A small model that predicts nearness at each pixel, trained from scratch: 8.06M parameters, 13.1 epochs.
Rows from block 8, named by matrix and row number. Each number is 128 + 24 x the weight over its row's rms, rounded and kept within 0 to 255. All counts start at 0. Numbers have three digits each. After the name is the row's rms in percent of the matrix's.
# convs0: first 3x3 conv (model.decb.0.0.convs.0.weight, 192x384x3x3), inputs 264-274, a 3x3 kernel for each
convs0.26 104:124139124186190242152123130132138166142136117167148105133134163089128109119174132115137133110123143106125147131130158134175226100139151088077120093088071118103215123141138120076100118083087077094067124112112160131129143154160133143146117151130145134142145148140145124141110092119134134121142148163
convs0.27 103:095144164106139147125145185128118132124149132135136136143120091162139125122114134087134145054118158067077103127147132104146174099124176094123116117128099074105129104119138089089112117069095079096107084109103123119112122140132103136128083057068085115113110167145110112152141074086139129106083113133
convs0.28 076:124105116092088086092115113142134143114177139072120117120111108084121150129084089114179153092164166139178128104084064129147129132125047082137080085160096058174138117129148101121132100136172151124104154100124099094093117139121108130137119088067117126126103168178112168149145098073125168166090055048
convs0.29 111:145131072100131108166137109146140188087128134145144110140141137150112082118128133106127143122115104142143171132142114106108149155119088138127124119121082164142123105139131125138151134131140153142101157144137103104080116100096101145137129122114104092089150152134107114103115153151047077190072074077
convs0.30 099:103153163139142115103070127157153113145155164129158147133137130162132118102140168176120119099075071103084111166175170121105075058074085114112151166149238164176242120155180120131116125132142092134140195170133135121155147135112111130118096137122131141144119138163129118155082092080113127121156170178
convs0.31 096:163152137122124125141155154159162164132143168077098078132136131132132127157136130114123118130144134136140143123130107131128129130106110120141134115129135106109089147142169076103105158142141144136116118117111135138145143126149168141126127146157154138121116125133127142140155154156128127134122112101
convs0.32 078:171138123121064084179108113163161159133181165142131154136106095173133160114126126095158164104109133111132091186156101105118104164148096123121092182204219072132062127144148110088067154112150132133113131135123158142117146143132086101091141074088119133124156146108100139108125102075113087078104151153
convs0.33 100:115127060156121043102096102141142153125146130095142147090124089143108125053083119092083099109109148151125137166145164062103074125128105098148160090142098063136183162134124088107120123118130134160126193102121132125146134093096131097135125093097091126127134086135150118120108112101142148123116142144
convs0.34 105:135135163137119136125119119103133139142164134136167152177130141094139140234197145084125133123143107103086113082104094082065122101070076169134117129112050235163072120111107124097105153118086112091099100110074137113138127140178084115136140138146117123098116146142094130141118067093103084109124145173
convs0.35 103:225133172108159152100117079108161168173126130109104119078142111159074097133149132162130164086090084086106097142168189097117135079078109122139145118099152159148138139148130131119126141114151126118132080153136125141154132150143173113112121107103141140122154151152126154123078097061097120147111084111
convs0.36 105:094083090131133140150159142110134122116131117131142142146114131143151180111112114124149129103104068117107077101121117140130147074069058112130114116110087139117099114114123123126138146172158104114107150149139098108137095144116155149145116137129130090094114119115105100096039065072159171158109092074
convs0.37 100:068117156116100134097074132159104126130116130125134127142131117111143131098097133130147135120111106134166117173143132146124109133141171138135136105145103078113071149124123093127133073119078102113143116150143094130147126121134106152174103092129140108112129118144129149174111123143165146106098110097
convs0.38 087:108126147150192120041084076131137141126125120126107119130127124119097097178158187090078091115104111131132184084101106111100096117142151121126132138120142166187206106106146093127140142111094167159125180202161124145155135142123135127107132179141150146134102098101134163193137128120059074077099090058
convs0.39 095:140134126117146137111074133101112109131088095117135148107116128107160154169141138126123105103125120204111083135099103147157159123113140173088087105133137109113109146140123121131088088146147097049096075211156067135161152121104160141124152152173111088111143138150111079129122048064166149113104104112
convs0.40 107:132149149168139134115048155137171169154119117102166176083117097097121156119101079129149137122097093143094085134155146092095104137137176114123084138159167088117144127089107064054080124162171137128114131148105142106125131134162085094123079112155132158195120101096152142130138151124058074051125129129
convs0.41 084:132098106112122125102119113153153152188164156118141145144141139149118092116115124117113113136134145094071063093090062120143135090107135140143136086098091149139124112129167112126145091079073126110094141150103122117139120110137128156130133173167151138111084098093077044011127088116142133135150153175
convs0.42 097:121152159146151160097154172124112101146087092108101154087112134058130112075063187153120087157130158124084092107118155117114148151124166128149180088129090093110182093092133117088087113069118131098100148094091122063107133132127100065157106024075112168136139107147047088148112127150103087142151140125
convs0.43 106:088065116048104137098103152129139182136200173121151136129100139089116143042120083167124076173119154171088140137088137150129134129095142115075113112114133084116156126133115093137118111139057102085135126063140079118088117126152106175148128089100145107126158158117138129114085053124169122114086112117
convs0.44 097:126134157166129173119127162107130136131136088102111088155147148113117105143136132114149137150145121148092118140106102123126164103127138112110106053067067119109090100129145105118087124157135139124124109113114131177146122117114136141124157132128166151100141172162109116116097100126084076104109089093
convs0.45 104:091111116134163179132090081116143172120133099079097116149105128080119099068093148138159100115155153201145125122097104121143148114090134123117109106110132124116132107090139131120134098159192133096111122139136140144143108127148102097141087110146123145146134135147114120121111080102137119109134130126
convs0.46 095:152136161147171151106115089150159155166141145082100083126123122134136109115127147120100117107107096122129153096101105123119114090087103118140154093101089144138113140144157088103107148133143137125095098111120119115131126127131171128091105121133152124124126126127142156148106105066135127132071069049
convs0.47 100:090128103155102105133114106139130114130123137143116088145134148107133115070132089133128161083114111110140096145150127122150121081100106111124137145139104100096096093124121093101111106098105125137141199144128143113161098141140141127150120081091117141137170086115160152138150163114106116117115117129
convs0.48 119:162167160123110092149162135097089104151124123130132150068107117156193188074143173163125149119124132119126087172166161101076087155152127120158136146173183122115078118148143113135139073105127101096125097116105101096097067105100125133134070083113158154141132147149124133117152145151155136104126138137
convs0.49 096:136127137070090100155144161128131130166157149119140163120110127139135130111108114123120107112138157109108104088109101113111112094089088102121131113124113121087077112111118138137115052069050137147149110125095151159163122133149105120093126134137164137133087102089151151146118112116104100089199206252
convs0.50 093:103134145114153172104128102143119086134135113107131107165109129068059148075089064132133139119120133127080113087147151135143154095129100117122147092078114054141086124107124102092130110113080088136137132177141130121112185164169145109161127062066153096130136144150112162145079067071168166161148108101
convs0.51 109:141137123082096081132137147173163153136138120107111127155159152140139158000051044069076071103108127152140133132153167085088070123116135117136140182194207077078077116126143120118140164138137160172171129120100111105099186132143126122120120119131097105114116124123147153159167172178034038044131131130
convs0.52 103:092097114120118108057067168160164140146121148106154154132154156115132152097111110078091086053104087079086080136138136137144148159146132172137100133118096118114097086095115080103095075106135154132131108147119133122149119144204118151189098109096131149147153147131131128106133136125116104092102076064
convs0.53 104:128137126104111102114112127100122149100128151177152170158139123144134124110071054152127127156105062141115098103104121098100103122113140117099085146141108090121151084098101156120103118117094122121115145139151101105074158163129136157173122133101117147148133099056100085067114113121107146176090100085
convs0.54 103:105140103141086126116124125201138061118110167117127160089093109149132090150144110132103108150111120120105132125095125115126142161133145124072087108105084123104121174128119180143095137141139114124115142081113118165121161145125120124118110126171128129100160127077163111131120128148152147119109136196
convs0.55 088:160170165100093099137133152133140128162151146090096089118120114141140154101077068105110092116131120176170159144116090103112124141120130108114104124140137082086075154153170053060052169155169158169165112131134144114126138135152131123124103095098132116110149139129193198209180166156089106122068070031
convs0.56 108:118123147150139118157123090136144140133135136117141086122131075127100127072085078110116115129118106129127136142138131133114131133102121169131097182173087116139065116133132130142113128099094136140110162126105105043134104171106119152090097112119094117122137137148127149106129130099127135101147145115
convs0.57 094:149102131104153077151127122185148110144145126125098096145124118150165120084143135165132101109132077105152138139102091132109074111119114142130092156154064114150092128136134095137151128130176125122137118106121135125112152171139149126118116110076099137117115120106174207167139124078123133140145112121
convs0.58 097:149141153087110150135113125145124135117101067107090110143144152159131141135139190098111126083140094113142099091145125085099102141144095152125144145121113108069055137129129129090121140145136135157152081129108119102125142148094106084118028144122140090090130153109108125121132128130109091105157141093
convs0.59 090:107124160125151179116126157134095126111131127120125105154140152140104095179170086148132115134099133075095127130174139133142145111089069109136152108117142228124182085104131167141142086093116094143167153124144119158131156143143109081105114119130126113084115132131091117133150157145078090049108102111
convs0.60 108:063116135092145142098154122097110116088102110074095124126121123098117134077092104161141119145146113148157114124142131128147118183164096116106120144122132137112104111130110104126133143109116106108140107156138118131133069128131135123139095096129107120125128132135104120138127099131125114132115105152
convs0.61 096:144113098115106110129136139152150147191184157152157153123127132158133099123136142133122107100118147099079077088083081122119098093134113128144125110135106146158108104123148117136140083087066111091086145114074138146138119121142098142120142159142170112089083068071144124092102075100113105087168200222
convs0.62 100:125118156133139101100133096136099121102106111084096128153105138101162181078138223082098100042106136090127140093115118125085072115120096077110131149104043110186137094106127107083135138051112109085124141142151121117128191161148096090130078101092068094095100117080132126118131141136087146094118122145
convs0.63 092:201158164117083042160124108117124130134116120148127122087094094142121223125048091145147140112149150111102095178169173125099108171138133128163164111195205096105104114116133083095112137127129153119159142128103133139084093122169124089082077104105128126122151171149137183138115103098112091069067069070
convs0.64 098:094132095136122131120095117142150144110094099108129124115096091115117126137120121110115125149148131118125104115127120154160140123112086132125134092132092126143109137145124089075086140130136116122115151133116200149164120110131073078086143119151163181194120136126128094081166179174114122135122112127
convs0.65 091:109115108141143149182127105127124123140135146110123116135140125100114101161152163113131110123120102110096123112147147099116105167133114134098051113104107095106118102113123110128139138175168142139124075099113189172133105145153131146138142137106121099102144106090100107121127136131115111111120130101
convs0.66 098:127119122092101116129132141116125129138133149098126147109107118127121118127119129115118110130148155046060057116129112141126120092080084103120143116135129118089093154155154122132130044047035138147144092112106127143145111123145101101073157163185179165147119126119076066036126126121119106106164150171
convs0.67 115:099119115079126118145166150105132132102104065086105103146136136172164113124117124144128125107097132151142147151143116118112092136136131155116082148153120107139130106104125128132137116143129132130124101142133149157133093119115108130151104146115112135131152103092106125122079084095138075072117139161
convs0.68 119:134076118091106122093063122136140135148145114143127091123142133153163147188132133113157161118140155106148181115130143114109130174141133095088080118098083121120086150125105122129133136119114150117115109116111133099131120113104112118155142117125116136133137122138158122126128128123127142136139135136
convs0.69 089:139092124138132117140142076126148142116109107076143128127141140108092072120117122084108119100124112133136128108092106129116114100108145135153129079111092151111096151137141124135114126112117158126113104152156133139169104092118152121106150141155145134096120130106083107116114117137113119135105098106
convs0.70 090:119116153123126117148122088132180122175130109090116142126118131056152124089086187092124080122123059121090096160123160106081117111098144137132130103126146083103111092128144096115157114077115080114150127091134187113048077091109124123129064061120101121091136144141114091172104118159118099072141125105
convs0.71 101:115131134126123097071077082165156145127121148124158151152155141065093116159064122086111134090113110112144129125127147139147163126150154142141148160140105099102212116092105114038123109120120111140156124130140181103125145139165087111137093122092114139169134153213109130179130162162093098080135128109
convs0.72 093:139158118159130100146168182138110106156125147079068079128117114135128096102118143114099139095112129146173195096120114093114123119146200132131120091075139105101102149148147079099099182143176139134107128095101138139129144125124177152117095126127149153167136132139178179182130129113107108131019033032
convs0.73 094:123105101123137107131140144118107114073094081120109123077097100142139145087105119139124150121126112177185183056065083089120091166148172173170162108114125079090064171145143151148144135116125080091080166175160091110079094089089118107105064065053153134122123122107125114108100111108151174172162159151
convs0.74 099:137101109155171174177155175142161149150144147118152122110137141106106106157087089124173129084161178126137141099148135117137128101082110151138099118066122106124138097105124149130111100115149088048120149166126100071117088120125094140207097117134134134128170152142141118105126107112110091121119092126
convs0.75 092:136082116102139134104096094136138158142126124100121137134140130171110098169208159121135134126137120095099146110120111120111093100126107161161119124133077139191079133121133052078165126089121140124107167148124121118133138126132139116114146154121134109135056103120121159151149125107116137121155148155
convs0.76 084:147085132088083183130097149082103145089168112113152129122131119135113106094130124130119129209159077168141105128115120141114145139165160153139123141121141125087135118100127106123110080126129178162153126083127103099116107130104081123141072126142082128107100100087180148128116122095118125111177160119
convs0.77 090:132104113121101115121159108129133158197164159106115115124093110112115096129112102097118112111126116123137123076088078124098102083127126149166159071102084133146129120108117117112123123164179145150132126123137172173154099107115099132125149151104180162171145125115157170158127118133124120147118119117
convs0.78 080:093099108113077109181113156177162152162201174117127162156135120120125147122103120098126113150171163135127076125118118146107122140129095147114108174135122112109080115107101101103081101099093139112099138115095117137137145146162103116138080069101078090088176199182142125113064061079123118114050079086
convs0.79 093:130148092072089111080162223108153143131118133114184134127139173135141146222184078158176133110094100153170096095148185164125109111111072142151129173096117126170102077129154091102118135103107101110127154162137062070170146129127129147123105146131163162133144138103160078124155142144123133092143100095
convs0.80 089:129121084098093090089154074114128147126149121137106130146149151113107165067125101123101107127125084126108113113122099136110138180132086136167125135118113126150056095096123113107168114091122140156148141095056189153145138137176122078105113107113120096120144145162097140084104123107138115134131102111
convs0.81 106:132123114139137126149148147132100101176153134105102094136143126137137123153145131113119133126111112088079099078056062161176178090100095155137108141118101157144123085085098109111091160146143124130133120144124159140129163154160119108123128150136124129145143143125129137152102086060126151162088088073
convs0.82 099:163130080112142117140143147149117101147136109135140136148130119148151142130086107124118098123111137121145163138140126109118122123119118137122112121148131085100093115134139124115116148114130172133122105091076089096091157172156125142132102072031105096123124130126165177182147123099102108117128131134
convs0.83 112:089107118129132080204109073137116145131116105121127079122113138133066107118145166164115121143111154108063113149121144124097091093120137113113138143136094153146087128110120169107116128133110116178070126080059165140120131105112119104095111116105130134133131145116155140126147141160157153151111123129
convs0.84 089:121122088065106131127132119124162146154132137094096059162148143163140130109088098082074085135140129154144139128114091113157145155120108147157138117132106136139093126138160078087085120124163148175155155173132124102108110115122146149126103136114112108100134133138168185203158145160144170165085095083
convs0.85 115:151094170135120157150125090097132151071087055119106112093126144143163156130171158116135146123103109121139100150133141131137147109087110116129130131125154157107098112112122093108142092116131076095110084137137123128140135130138144143087087097074160167159148132140124128138118094132097158130144111113
convs0.86 088:112127121160076098085126165107119112167120110104125114086129127115103066120111114048080119136137154120136132079108139128133142144158152062122088127113082135130092135136112094118118069092126115135127121123085159151122120073117090094094123138078114118144112136130069079125098107140116115129072114097
convs0.87 097:159138121113108104103162172148153168128113133092098041136114102123129140194135110112112102128115130123131151148131127126112126118097102123133133107117129100094082166157188058088093169151140161152127129122138149146169142123132147107092132143138142115111120126138126155169160151138116131139120098096
convs0.88 080:085057129156204171071087100085112108138136106096106127126116124155128093122115148092095107101108101119128111080079107119140146087121206108095118098106033125119151097123150120137136158145146144132097122151138091105126123110133085135189115140158131132094113162134115104082129113123105113102119116124
convs0.89 110:071114118104132155133163160098172132147118123128073098159179151134162124058148159127111107132118085147134077091125082134114069054130148113137157176160165100126140141133133043139143097124104100160105122142134076125146102120095107127108105113115152092109151095106186096122122189205109113088090104150
convs0.90 110:090126127122141112129146122143114129131101092108093109120110137115078105131104121118179135121180160120160157090146123164175138153180109109114095105150077113151099116121132148121119122095114149127107159160133075157100115058120104104100103096084099118136109140156104113144134125102129114111102091119
convs0.91 111:137135120158137111157133122122144130121109122128151140129126127060097101155189187099103078142144146140134140137117132147141108145156155120127132117110117170183190133128112127134144108132129132138150123120092106111121112107114135136126153148166140143122133141120146128123153135152145159160129098077
convs0.92 082:127136099121093125095097129147163141122176138061098127156128110084106095132082114145153120155142149157154117118088087122134129143146102136128056126143044142151103107139115120129140144152143152118071129092099127096099110145169092111134121106118158163168150185154119136097089032095105091077113116129
convs0.93 106:096122094115143127083126172135093105101106142160146093146130128120103111131170153131125131125119134113098096077132120123119097081134135078074111097120097098119135112121091173116122147155143135145135093129114143109109144165117127144107106130132160183148141158171138110101136167155127092080119131115
convs0.94 107:114106114119100120087121120144140150132140109177154089154143106122148113113098116137129115110135089137145148097158080132115091121124135153132110162123044145112067103113073141128141130087125100127103159122130120127161143187100124133091162158140129116149133118093118112052094102111139134100145117074
convs0.95 098:163146140104118114165170188152146134144138137074075061121117116139133130106108121103115113122134132175165178114110086115118123133128130113125124112123142092099086144151168069091094197174189147149129102120117135147149142132134158132132102119130136124110138139138191200213157157157127129133087074031
convs0.96 095:166143098139029128142179187139119109094093101129156095089120127092126119075095126115097107082120113110160179145159123136161094118156165112111132151117151154121080124117116114113089116046096154118112097139131116169181105159094189073099111103160165120179166103133129173155173186159121124076135128092
convs0.97 105:135148143130130138110103113209154113118131109137144151143122125110144150160147144119136145106087092119127139153143141136129137072088063129136137107116128154136152107116112130120132106129098151139128159132114125117112154145127152157149081054050113116140128114129159181196128108086128136136111114107
convs0.98 101:167137191129093072154130178110144116124141111134101126113127116116146119107098077118121100134133083105122072169118091114116140110124118100146093168108139153119054138135134109132158098092149101118146111133128153118147111089142123094086090112102097111096142159131131145102111096124171142102156117163
convs0.99 116:091092063162152143145152157128138152099115109143140135109124147121107119120148141087067067104116107159169155121131115132132127193201204096097090127123136105118118127132116151142136110130129122134143138137129089121126118123113122131109120143157164154140118125146126140138157166164119121088138142135
convs0.100 098:114079077063116060040113078109124122114120118108115091163099069138130119210169141117137140140143142118146147159126103146119059108098102135137130091150112125124136103141128151107100142098105149130104106120115057081090147084090158161064091092095106118117129141135088141136168155117130135092160106100
convs0.101 087:121105128122132120108118089158136132137091111087136122124116093131131081139114133132093113107127139084103117145113103121114109122083120121117097108106093122122120109117165119124106117101108115114121144154143157137140124097113132098110163172156126128131124141131081101109091081073137115127156128116
convs0.102 093:131141153091110101147137161171169163154151137148166197131131135124127123153124114104108111096105128126126120107114101132132126115124107133143141105130128147118125109123135128130119061087068143140138114126086158150142130130125112125107120126117157124123086082080198189184125104096084081071167175202
convs0.103 099:130157112166079127087111096156132093130063076107105099142144103084125021060139144145106168106086107102119086127125130073103170085105096145146124117068130131161073125153130076118125149072078127113137148083124135114152160073124129127107089101127161106140130112154103123118134127143097086110157131123
convs0.104 098:110119114078144136046109032179140134148130133155081102119112102110093107107124100109104154142101118092095144152133123153103128105130132081101113116088072153115089106135142166126116108098078117115125150122123006072058149097068139113123141119130118115098129128174125105129115121095137150143124120092
convs0.105 084:143120173143156153172148121140151145131144133097109094132137129129120089103093082085089086110126110155166176095102112119110103173161150118134123123127082108091058124132159087119128164149175170152133095139130115117144114123127144129142124130139123100095098119100105130133117109110114124135081076044
convs0.106 111:158078191043127108117124074082146161146133112144096119114117145128121126108111147102122122115113100111136076148147165133087146093081118120108111143113129168136067108132124128106104184102160124082143123176151117096122112127137123089112093125115153120097103121157111143126071085096139106140141116133
convs0.107 103:115119124141159166087073067174144124088085070122107102144136125116129133166164175136154157165153172084090100106121128132143147045055046109118112123125103151154165109108087196151161105130123128129144140131126140135113171158131108112109094075062124132123169159183117107105121117118108102065087085079
convs0.108 110:135130121163157152093093055120107126146131153126110083081086105134119076168145158134121142091109090085105117103102098120128129104118094147141124100089078180162157155138149138136124110090107080088076170139161147160140085110129149124108130163120135139122134142152118128140069093070133130144090089090
convs0.109 084:095073112141144139080075171125133169171137121120145106127131091157133150218153101145124129130132151106129127110118118137132115118132119137129123129134114194175133083080105105117106133127146101097111138155137124106137116152116177142108139147156120110140112124163150159122127105085106114103101110096
convs0.110 106:132105130109075100164176086103142166108088113148135097117126124142125060162102105133137155160141137107075127127102157156123098083111089116120185105127121124128094132092131127131105146131109124097144144152063169137115099069099127099108114143137118135134129090101125118125128107114148140187125121094
convs0.111 108:156135129144122124148147201132125068129150164148152123138115111093110160095145104102103099116114065083112118115112123105094142092070177118102100075092127057101093118123144129128146160110118143119145107078108131106122120172157125135132088088130089096147165111046141134115148129095119083090078091133
convs0.112 103:093067104079169183107172165108122159139150102165121093126114103112129080097134182170127162116178147160130106140126101116113154134093212169113149135099122123127134121134124140108133149160160128111102046091139116141131120111116118138176110142142118122138177133126095100096143122129153103102156125091
convs0.113 103:163138125167142141131102068167148125126110114118109096184140115084113120227203182097121138132137146098116110116126122211168132115095067118112107085114078196182191128128161138127138165152156146140125088125127168157171111105123068111131147157140101122110097132148120124121142118118105094082177132113
convs0.114 118:122101120120127081198186165117157132140138156136121120117124125142204136079133134146145111119150145061110106159140152150141093122109124108122149131124130099149155135094087148141161148138072136125155144150125139138112126106077122164151103104103121155138177123110156146144163134154147143128098107118
convs0.115 105:144115125073100098098132108107133153118133090100104126133090078151140160110074094109147146088115121095126132112160148092095113050047090111117144138162135094107071130134141141134141157092102141086105131108124116110103152168169132114095113124127148142151145146124129129110133139130127142165136112107
convs0.116 109:161151124133109119113099047167138124119132114125112107093106126184151163099098128085106097165179159143122111172139126081090108125113086086093072182183179100103114145116107123124149116102104144139147112122143123155106120095101130114118143166101107088091147143165142143126099123128114112132093121087
convs0.117 104:083142115116137097158145120166166161174086118127151144121132123126130147129123116158149130083097116073083131128111106126152131133112134134119147141171120103118111076071088097114146120107123126093085160210123195147146150145161119111105154129137161173134163149127144144130111107096107076088125118122
convs0.118 112:115110111112117117114134152154159128088151185189177142160161121132125101098078083141107127134090056176107129130112111114093114119127120134131137100122115104103109094115130174122110080104076110101090165143124094102101158155137127139121150154131130135134117078074128112123122131127135162177103159148
convs0.119 098:142139138142139120188175144121123136140138132131142158149140145153143117161140133099112104148153184112093067117130110150141150149149143129127091101104077114091080145128142090102121132125127134131133084103095147153143112114139095110104144148149113104059115115099141121102135121124118120129173186222
convs0.120 113:145112123098107146071113119140117148127167134127158141128146120122161126182158119133119119116109127128113107117104161065118142184141128129142140147164119145146154137136130092122093116132135145132114146167199139138102115125110068127147125139144134127106109116150108091127135078074000094215187124075
convs0.121 109:111129129159163189110085071208165148134134122090102059152144147116127121118127130102114125150154177123126125143151160128136142053055065121108114119126114094098132111114091172153155102126125112120108146148168160159142162175144109124098098097107096110112185186221129100093082077070109097105110104085
convs0.122 094:115143087190154115164093054142111116160109119162121127146136097122116132113127143110112180067177129074169135107129108089077113120099096119154154181108114190161126102137130129173153171104138120147102119109145112093061152100159137124100167148115108108132149164151135176148146119110132118149131113127
convs0.123 099:085142119168168083124129090131085144115135158096095140113099131166095175102130133156106121121113119137132142122151086111116108111140139119150173124104155113123180095136117140135105085120107105153122117181112153130096166136104107112111086110079114156130109123137148109115106108090134128149063107134
convs0.124 100:154134111088098097120111124138142151139113122113127130117147113195151101125141116109079103089113135120137111141123109096103070116111123104131135185147177177139143111130107125120137124135165126144134154169110108088106129119129117132134129124128122130112114135126128159146096102069155131109112103130
convs0.125 099:114112125122152174137131117112122127085099089123106122117143130095111125169189180123140131128142167096098106128116137132137125158154133104129115128140123133124115143131121096129148163146152129126121088099095078070087097102094110099100119128118162160159117122117138117116142155169111112107131141127
convs0.126 086:143111112128150129130148155132109105134134129099111098137130095130132125106117127085098092122135142111149159149112082119109097052091115129131123147122099090107075145148142141138146164108130173133115120111119129137108175156140116145150080083064115121126175181170182200203140142121131141161122111112
convs0.127 097:144140190101122119224155127117096096075106145087135125142129145132123060074073104118085117098112096170145146133118104136093086172120046110112171123100072061028019153156139110081130116096114105086127053117120122132184155142127156139117128106083193167110140157084143127135103118088127113131133090100
convs0.128 105:143169191121143077124135094136108138116116097112138093107112117126156193120083151142118100136135138118097147140144174129094091063082137086101114151170132142129055121130127151115115114081114134142142117140084115129092131129141119107122120106096157125125125132114130139099143122123156149131150130160
convs0.129 100:139140116084113096090106098168138124164142113112158100119124129087116136158110121090111132102125111140138170123097080152149096099095133177137098110171124143179103144114126112115082124141182133109147138173166070102140112103096162142116128140131120113107114135131151181178161126101147147105105094078
convs0.130 091:148131106141125114119125117141136127173147147099114087122141149100110119156131130112117123147143137091094085113122110150124110123092095150153152134154132141120122150109134079101121120122124134132121121126142109114132141119138135127098149174184136139148084097126064072071123127107151136121132122128
convs0.131 091:105123135115149157116113135099113092112114107136117081164136161139164144149116064128161132102109106149131144155150147075068093126108087125136158176162170056073065098095138094097142145078106120103110129084110088103121085097114081074102086161108121146150087129146091118102166145108140117095164117070
convs0.132 095:123158095124143107126082099132160147118113108114133129145135082161141105121108113104113135103137121125104100150121098137121087091150124122111075104144090107125111132111102119142147153122161121107087150118141128119134142143101094112129083135118120129137119147134140168147136091109156129060137143096
convs0.133 108:106096144119101156132128193164136133117156137063114132166115097113100093127137053153151120155152115148127071114079150138162166165103091189092115145075131122104128161126107101144121127104093135074143108103139106128145103126118093149158101087131136113109174176110094122145138116133129128078115125091
convs0.134 092:129148160118123130115095101144145136147109083145162165152141134120122114209152148113128125091086121124159152116131127145141143108134099153148135126131104183130134115109116111110120060108095137130127147134103149141129123108118099126119121120092163150167071089137171191198118137129072087079161150136
convs0.135 112:136161155166152163059123109097095125074083108131158159130114084095078099084105127121145148129157166098095107110125116105116107140152095097101074111147067106144089115126129149149143172149136113141113130132112110080080100111133084077087149133128179165152163169177126113139161177137135121115142154142
convs0.136 108:105103070136129100145129108094103106121122175130103138118105118121113118144115092106107140138123123138128141116120136101124167104085081128144178117101125107145139125114142130129120101087122138158148139110122131107079102104098112124138097121108118101130118071123144114115172115061026131255122144076
convs0.137 096:107130081119109046109145114126128111111124090083097140144149110118108117124086106099156158071139134099097103137128076113139140118183155113124142071141097127138104106122139097123159133132166123141130157119118097131132097138109095099152112123111138138135139199150142179187147116102126097085069112138
convs0.138 087:082106181105088138096108132080129132085107107120142116103115112159130137110118131145132126135117100124103101133146156160108181138135156098144154125139199143138161103133123085089135109144122125130145117089151103105102049092144080102116078119136125129123151128117164133106109125118103109105059105125
convs0.139 100:133148128104096166150084164110110152165175139127163129152148186119080130034086110096096086107128085153132120072108123110111126109079106151126175154081128065055035161134093077086127096111106143144126119103087084074100171133123081144162055088092133126131133116070149126071152178163111098118130084113
convs0.140 090:141150159131156130098119127141136124154150126100100099123131129158147142122099125113105094111106097160153185090055061107115129125135156118130132129128101085142138140136167059087084177126135160163145125170157142110108130126113150148140090088114130114118135124123164167182088057028089109137073077050
convs0.141 105:146140125126126113141133132127135139116118135076113102135136141131124124152147144121130137136150141103112106114135126124119121081082082116132140137140120117106113152143148099114115132117104161150135118114107125135163137131140168157119155160180145144118123120125068089082141142137129130136134126132
convs0.142 094:099104125117139144123123138098151126114156121094122115148133092167135095150122094144169149153145104176138104132110113158129129186181155155123107175131101174141125106130115117161138086133141159105119149120112102097150145133107114166138112130165133154108122125112111103125124109135134122113125100125
convs0.143 100:124152119086101049081051068141142142096090083106081143117123118130161164013026021090088099111101115156137147161166172118119106123145115133127097154169147107114084136135131175120086125130143129137141075082091154154123105090075074094100129138159111118111106103112124117119131123137155150139102103085
convs0.144 100:133145144103126130128119146179162140138126109163173189139131138133142137142126126127119117101095127123127141116117107134128128078091076144142140120133131161135141094106113143128113087105077147147148134134096149138132141147130136135110078081088135130141097095114189195209117096091080087068134133149
convs0.145 107:096113107148165160132130161089089099109116101119136111134158142112111116157148136112122131145150157141118103103129132124133112097098101126120083120141123107145127130118126159166162145167145144122145090122103110075078088114141117110102126137139128126142130132141101103095141163148134134124146149136
convs0.146 098:132125150119137173079134172102100073107106074103173156103088129121086094138120118108088129094124084174151137114101151107093105117147170139148176120105099099106096095116126132128104090123051095132122132132135074108105091079070098079091112152202118155177126093125121142119103130115107079070089087049
convs0.147 092:106090143094170169107100164167138148137149102116169156114112111160096094110136106095086116153155135136111144137128138142131183073119144146097108174107117134125092108096107137115096099123112142123100109136113078099143105090095111171150040058107105120101134157163168162122126137118126083100066090137
convs0.148 083:099103100132114074126084051147132140113111095130118132090120154097105106142103080091119124142131155107086100132123133119133147133159160107143147129150148126111116146134125105109131129136112119134141129126165127084084120088115123103112113117140049079134102121177105125124121130135119102096105129092
convs0.149 103:093137169142107123121166126112160115116111115120126113104118130121110086134086099113143109116117100116120117110098076128135148116117126120116129071141111097090118163127129118140130112112097128117166122149107124143150097109087114110092136140134123097073133102075075083087103106118090126135135123107
convs0.150 095:137123151109117139112117119139159160188168152095114131137136161122132136169173133173157114174133133122065029113099126097113109110085111104093136100119109135097120156119124083108118108088054133107124101070111126162151131141140130139086157148188177139103142111100072054036097133187137119116117137169
convs0.151 097:162172152122144129136111130149159108121093089092104120166134126132103123134162143111106101108131102075110178062107148099131152157124156131158157110098149130099167131143130099089140156109159137111107107074124105094120142140114126104119073079097168189180126159192171141148123083103137109135174105065
convs0.152 101:078092111060060087145123130131131097107150160139146147143152137107122157126115098143141117147114092169138144106110105144125108126125150150143115138128109119117142174137122153135151115104090082073111162148103128132119148155168123126134146133107120135136119109054098119110127150138136133114133097087
convs0.153 105:117103161120134106035085083089124105172122066116148114103132111137108112212115073145111154137057101120128113118112152136140120087143134127132078080111069143105108141121123117118115102076115146114118144161180074048057129096165118130164091102139139146149118112103166144127168164119124139142157103089
convs0.154 094:171166155126110125195179201132140122140119129128142118145131141105119126154134114108107097134127160137133125080088075187147176137142147135136133118126145113098062155135125107122116159172190161145153073106097142144161134153141103092094123130147101097085086064077215199218111099102115108090147141156
convs0.155 112:110152134119124123121124082108099130138145142155138141132102087115084106116109154089140149133157164087082115159125108102098112149167104142113090138156121132114111129123132135136132154136146148138110124080088088048048115126109098108091113124092154153153142168173124126137120141115141111096102110097
convs0.156 085:080159110144113112131120127120110123112122104114100101088105083117130097159120103133186135122178138114169131104146080146186123163202104095096093114116123136136095173141124160145145116091133123128107147134129085136098122115130145097128118087085073098104127116062136141123119121070117116100114103121
convs0.157 107:144127131097109121148142147123132134172167160116138151111104132137131119138128126132125115126140152074063054098110094141125113100103101103122145113124100142096087142131144123137118036052046141155151099115098143152154116123132102112085146158162189171148101112088127118095121105109111101093192194235
convs0.158 094:133128144109114108143102155123133109125126119113107086139114128130126113163154089116141138117129115138146158121140134120120115087110100101123139127135128121108122144125128047101144186158159130136130151164158180177172115126134170122098105109129158143123108126104177168184135130108103091097091122063